A small sound classifier, trained from scratch.
Training: normuon at rate 0.023, 30500 steps, batches of 128, held-out accuracy 76%.
Data: trained on short made-up English sentences, spoken by a formant synthesiser in many voices, 149.9 epochs.
Rows from expert 14 of block 3, named by matrix and row number. Rows with one number belong to one neuron. Each number is 128 + 24 x the weight over the matrix's rms, rounded and kept within 0 to 255. All counts start at 0. Numbers have three digits each.
# gate: expert gate (model.blocks.3.mlp.gate, 16x160x160), inputs 0-159
# up: expert up (model.blocks.3.mlp.up, 16x160x160), inputs 0-159
# down: expert down (model.blocks.3.mlp.down, 16x160x160, transposed), outputs 0-159
gate.109:139135118111174183125217104118111162088120202114089080128156120110107100110137177138155139111106131084109132094111150120167141118178110140115159110144097099154090140109100153139135148145114108137118152148102127147141078107102135102088137148109119141127156140128109099185123098104132113147101143111151146157181162131112135146152149155104130100117135125136126141086106115141116182137187132121107152131144106121091122106150156141088104149110133110153140153158118134135083104114090099
up.109:133126137048107110096153106105130165133142081146118094127185154139157115110131126094114120146104119165139099111136109131111107134128082125169152154106120089131166144123139129114107191109124128126150195145106137171079130141118115125139117124150157120153143100143094131108122126157113107090080162127105139086117142115068152095106087125167178131164158134144154164114176170169121124125171145151132164138093135128123140104133137106103114183106148129097121132104122119118062161132099092
down.109:137104109145130108113094102109147126147106135144130125137067111131119083116122178149076144141143111129081148106156122174127134081125091150106126120134119121136186140152120107123141113122145085098099128107148124104113098126119096155114128119090116128085131141121152136103143096086118091113129125167120100122128135134146148121164150157105133160115165166122119141144142161133080149123154173116116139158107130105097139140172086170166093120147108106130143160110165156163138155137129166
gate.110:132123164168105124127147141119142125119092134119109161176109189187089130129148130127105101136085117067117150142149084095147122138094089103134088112183135151153115155142105129131159139128143164150096112147142122139153104145176099159111106078145147127171139173120146127112113106090069140153111119098085146134109115102145132147075152142107123130105125146085178120139201127153143109146139103136134126132107152169131091143123088098115160115111089143114123147094102110125132148127180173
up.110:117132090096150113131125090137112118130168156119135098091157078065143127120088136115134150134181164169154097100113146156117133126158152150141167129065126101113135088114157116155090149131103092111164145125126121112104139111105179085162124175126112136124111083111099136148150149137180125095132115153160129121175174140116126110172101107144107122146127114138105133109082129105080154102104171114126131109140127109139172106142165149144102147109165118152139126144143149127140129129104085
down.110:154133139164177118130131151129155126118128066148136099124179117127121110162137104090140026108137122121134095105147150123111136127143088156134174125143125169115143172102109152107123154114131156169130132117106111138113157147174102150097168125173098109155122162117167131108105127095121102151098089148144125151136109149147128136169134199182086145120121086114105106130092152073130101131153134135118141167120097098126140162140128071120093125142136126122144104121131112069108133140113171
gate.111:092136150112133154131112159108107129120118163119085123136105159136128111110106114122104123092113137123117137139092134150092095109103130137123126156122127115148165092179119143114080164114161122110156124140105116098109185152099109107166128150146157127116123128104123139119157127154140119125123125143124125139120149195128095114102111136143120100171125157126135134132143112137162089120103126160118169129088136118157110172137109114118091146143151124160115123148111136120118155115150116
up.111:155114107075117136114091147148174133110145094152117153168135100102125094126131164122141145154153135145123131123132148098085140123123125148093128078116133129146113155093135139107166119139114139144137142155157120130118109144154134138123123134074128111150112140155118130127158151125142138145174096107094122100118099104124152130156089123108097132109121156168096125127151174134106170147152142151115137159142139094068131141143104096096156107139140124141118145113133104121153117134159162
down.111:168077185136137137107097149175122167110118133129112116123142123106091138136134144131115122166168112066148131148114079140088135119108150089124182135123095119151108088162185134144088119140084126132101096134118130135137142154117145100116155108126170136144125104107104102128100114147138124121144130161144130158106117103145148107145119135142110149118125120172147141126134154079121096123109154143137120139107127125107180130116111115148135124137141131119142158128171149089113131117118140
gate.112:126158090136138144170140112067102140140125087120117128113139131134143149144126100145139146132137107143065103106137146139101084113114132134130133152114135118106095102103160101118140163087149109112136154135157112130143105123137085178138091110112136102138096137082134114161118134181112115162163154124148117161087147163176143160163116122126137134093127113076123133102114102151132197142152139099096146163123144138122121122103121105096114154122175107119109144129138104153152136121110084
up.112:104129158135138162122121100084122175080136096105124133135144164150133149120134116109130112107166109122122084131143137095118124148112161117156146175136127104140108136119120107119144189118139121084177208075131111089162121136127086154121131118132145144129095148115121142155134078143116106185159133121122175133111109133155123155135105131159108153112129110102132135119116098132117156113160149107086140134138138147124150138087103094122120042112134102093134104110146140176144134110139105
down.112:181151100122159111089117143116100122101127095097132089131095154156076134103153126107176107164149103086079112156162154115094123112118126135195106139102119110141099125119119117121135157123113100168077126169162130124130093149149130155146142145104141083089117106113164133145141154140127109105095133120097151105157113146120081148097113141153106152050140108133096143157132131141093142135146156128155170109160147143086147103176145134094172109167106118156130118147177111120121154152101162
gate.113:132118139119112109096167156095106132125170127172116112104121109133150135118142172121132103122126128152176165134090136151079135118121127153131146112140102127141150160122154112093130143133147154120131149148126126121131144110144129143111106115160104157128136141146120103119136155125156115155122100140092127125153152137115121132148127147153071162124088086143168118126089145123101125131129118165137120144128123055108109082122129124130128131150134106141145116116092118121126136114137129
up.113:123137107136112124150086097135137112142155126104141135101134162117133121119175131123172160157152151159112135102126108131130152163168122117126133101106164121089152162122121128172103125118108104121162139122126139129145145147096128128082154140150100098108120164150138114093102109164110132136128130148112108116128128086140114088152118141125117103105136124133135153142135122082138145117107124099151111144089180079135078116122092141124134100111115170132140134135137121117112134142144108
down.113:152164110129101113122132122098124151085125105131131138132106147136120109132111132133119153128125136118126129146100097129109115146105143120136114168116178096149142143171123144151108084095163132127128107139111122119164140132117127168131127158159120137144115129130106153127118137116141138142158134150118133138118113106076128109149140117162140119096115144096144122159131115133114142110127116144098105147176140115159148139142138105123109132132114148114147138145155124130125159105119120
gate.114:111171108158155145108137124160172127133155149115110112138140144114091123109109154132080111170134097132126141158143081139151145121124154119129149104116069125071112108077102123131107152155145112091137143132160140119087124124144148165103095155146124157043132125149165162114138109128128131122131093162106096117174137125137088165180121110159110155121138121150157125121134118114094105106115117168056125130161083150124116111084139125123105128111128150134072136151122115149091149119146107
up.114:168106130144112122139112104142118128128124133119079159127165166153185116147127119101141115110104125108132141094126171142085097133149110127137084121137158153153102139163151135140115140140126139157116148170120127143139107122169088106157153123093131104165103134123075097154103152107118125122119166124145150151100117177113163085106150111126115112124134120100137116110096142118140133125083121119197137138103166101110129133169129142095157101132131150147164122132109151106135083144156138
down.114:153131103138129134101128123184154123145144112133136130101139124120146105108149113104125128134126129120128140138088101123120109158091134101135148128121146162095121158153101146135146160128137095140125157162132141117153115120134110169143124154147115094124135132145142107143139079111136174102123108113129140133095108132156155116076121188159088115109112095147123176102132130132128139116110135127115090170137178145161128135121096143087113147120131131114133169113135047110116122078133107
gate.115:130119142139157138137126114081138131103133103119124108123115160137126154094150098111154134109152122144131148142109115101098128131117127153126134126126138125114140174169142140139116132112110076147149132121118116092097143138101122148128087119090111141111135126127189162159109100148159140168205107114092126143122128106159122141122131118101139072132103150152120150153144108136114118128105149135107099128124167150114101132100133152095085146155112180085111166118103120113134117121109087
up.115:131148117106136144132174140156114091117111099136131074110078138114137154102147110136129097114152136126130144145114116118080130103135135158118140127138156158121111180169110139136119147137134120079149128152140129150118150063097102156111121174117095112144099117154149124123129138158111136169141104117125118164111126124103126123136128105127160093122117105136116109144094130125107117180138142138147132128095127148110128112114129124136159148153125218115109131118166118119117139126070087
down.115:110171108128114155140137140124147108146151129166127121123150133149167174046128136144126160139108166179147134120113148138121162107138116127127134082138110113099140083129107094116102148120114135121111127110094109091152127118153088140125142123141151132086159135152114136158113112123129188137077117098127106137117125100123117167122137128138133158129124054122133125135126133112119157116108153108115148126127119131142124117097165160093130139134145141128131128134116094088164153137148150
gate.116:130104109137178086101120170112101148110163123105125090096153122108176163122127130159111160111109163123136111128114168094156145159127145135154126168101155125121143131153097140089099118146132146114070137149117137122171140112119084143136118131124100148165146118136125126146122140129152105131107112097106127112120174116146106125142135158111115091101154106156085116158129145138121117104150098170121136099106098133130130164106133132144117149114127104088139152118113110152104133137118090
up.116:152134116117102142124098144156151109118099138178129182158111122108146124112124139094124131105196121126137139131093117154067125102133112149118159090141125136134134137099142082159143112165084096127139160156155099122097137116130120135135130136126101107107115141137088135146119157125136140122174141158155113110120112165109136115116130107167124139113144125144134130118134125122131129127110148077141133102152120112129133077151138092121119125129134131146148138152146117121148127118150146
down.116:148123119114157142128154082106088120108129121144080121162129130149112124133121144123135161150128103098114125098131098107134173146148137101123105103227142113107117086132149124143118150111109119153120134129127172139140116145124158127139095130132121147087136117111119143157124126117133093139128112117104137137111171124170135167110147125117151113168099144190121164128152112088143102090130127106142167119131103128123110161095140148128110099163134170107126083158103124127122102125163135
gate.117:093102086120132074133190149096136122150119118096136133083172122147104124155061096094133128095173078150138151164122135138143135134133165130183119152130107148147129147115123115106107154146114077137139177117103124122153104181116088198095112102169114138132138142099108175141164129160107143109106104086141153121106097122147124083110125147119160111104129110139111094110126120151129108156154143119173098142097147148172114064090165137154146116094163122148123139149113163135120167168165109
up.117:110150141144130176127118149140115162125134116164128107147152157119162137103131152115118090107119169093118100147096132126096100107139151123060129102108128107172135173141152138138117143203125145090075110133082149140134137159103163108159138100096133119115106130158117149140144117092110137134163151119149109167154156113157114108069077088140098114149092146130137142159130083095108150100133144123095133130125086141105144110106170142105157156147134112120157136099146095141137135122115151
down.117:113143147146122129136157150128128147104145114161148148150140134152125153155133133117126096137133132099126092137130114161144143134112098158125139129111140126123130097118153074084127159080115145116148152085108150076140112125114120120107077121143156134138089126150139181098112168112146106121161116165155143137135148107183193104082113116120123123104136132108111143112134124098082130079111074106112109136138117174121144162133157133150089155096111110097104157134145137087086153107143121
gate.118:178146175138147133124130141088125151133116111123132081147145118147147114113101133076157075139138112095141144116162144105152155138114173152107145131117136088189089132171114132148141161087122132116114140134129140082104088103138095100081179072155149138124075130103154122152129160130150110131143132146112105135118118150094147103167130113138058114122134146138107129145074113147129140116147128122150115142099137101116146128190135117139132139147105119110147153134125104137130105146112170
up.118:114127093111108101145117134180129121142142129133114150126137132114109143131152120164091146103127166164132129122113099167144106133153086109133131112136104138092149120077140155117132092127123112110138126107152129142139148128131171163175072194085091095156175113139095107128133109128113129154098141116137137111135136090180132115106139125125184139135155130119137136116182126119139097138105153112112123133138153145145092122077098142146121100097175121164107102111117156125158161098129107
down.118:145125154117147097160091126141115192152137133137102124146157134127120126165123120139150154124143112131163162139141081121129140128108081126148154129167158077081162095146139105182134140163136085151119098126086135162199080098084107125177114124109067107123125146108117128134122108097147138089132139114159129123131187112115075102171150123095134071099130136138157135146156160131161057160183089148104150160121125103169083125111141158106117120118140095136086125139135133090144140120135126
gate.119:142138162144129097142099143112104140142148124079151127171157125167116119130154124131107115173159084104107145126119122110143092169153123125111105151134136137079115106124129104102102120133114133119162134150130145113169101110171149132139171151136123122138125133118102145151137070112148096113138149088136148132104115142148100123122116125145152089153114122131120124112124144156156110098117160105120115121123130142124161126150138148126106154111109136179130113112159134094121115134124117
up.119:137154182111141116163103156148092152109117134103121111156152146137122152123144103087101115133131076104102111162151129117110112119142141103085129131121150166079147116134122155111118134162106099137187126159102144106135135119131174143180138172151130145147134134129153149098128108153175149121134159111151120116096113097157086102138154084142136101107126109124118132121076166136125126120145127102157149122120121157096125111155160107095150122092128130154120126091090134100085111142138129
down.119:147138131138126122101163127130126137137149105131103116131119137112154104134160123109144135118128119107140126129113123117122130118134105146130141122139174181136122124128141116122133124067143092132109120101134135083102127101134118169131166130121131151107099141091135105095133135129132137116119122140161161127141172121116137103126148135149158107147141127086094143122098129153132123143125106127131170144129119162139137136091152128126125138085103091136135138140128120139123085125121130
gate.120:117115128129165149120114112098151111121139128156111116110136117150109099131134115142137158110175152091134150131174071117123165122147075115109135104080085137141131125097152093111131117053127108151098117129114101134143131119163114139105140120149129138149125114114190117128207154166116101105148102117144095163134130093156143181137141125151173120134169117110106123110135122130183113127139140110146113114154133108116150131112110166126098118116102157126141089109092117141176139106125138
up.120:123129137138149130119131124106113106167140112152123125142109102124131115127119148140101136107139097095127136071176103096112131098180104134087157122092103110113108144151181072095183113113113094130110117110081173160119129101100094110120169116150159123090150086133156122154173163149151120083127108110125099134144136109152135131152109107117149126140170140117099121112128127144180151165142123141147139115136128142120154160136118134133134162154144136140104115121077135156176115135113142
down.120:056126134112156136109149090126119155129153133115117124082114110140122130138142141100148138097126106189099077110151126081147090161142124106102132123034096148122175098143116094080106139104131144148174108146134179111127141101175059102138154152140123139130126167108106127132155077128104138109155164158137160134141146093091153128098104131109103104132141105112132110145130089107148142164143171093117112115168174099159132132118164169147172126088143153130115143114142152179151114140112114
gate.121:095107136162120124143115100138091118142141101117135105119116135109131139110123080151120143130153123142120167115108129095179135106169101165095123136146112127119125104120115141142101079148101111125163146119119101109157127132145125140135127119116141127125106111152109105114137125159092125123144129138135114136118099153107143110157130120136120121115151157143180119126130111117154110137110150124129114169123128148130093115114133141135152122153115139120109153133145132141141124142090158
up.121:123098172166143152144114155138064131131098140106144114111118130089149140143127162111140125093139107112108142159141155146109144144156149132113121120146140084130137126105114105102101128118098106168148131141113117154177147120136131103169115129101123133104142139116104128136130150107102119125096129172113120159162156095151092122147083151124114122129128128201104152149102152135125136121146101142129135159104118101128137152138124143161154103063166108157128126130138131121127128141124091
down.121:128098180154115089096151110119136132128137123117110083102142143108129130153094162141133139139167127111118120121133119156133105139108141112147143144136130133142162100129102118128127118102134145127144127127133100112126112091127133100115146098136113119137088136164142101148145143141126100163124137153113124116139118137106111098126090143129112110115121114130123156119139129150126156142118135133109095125118105155144130129142165114147109139127115140121139132100148136132138129151149137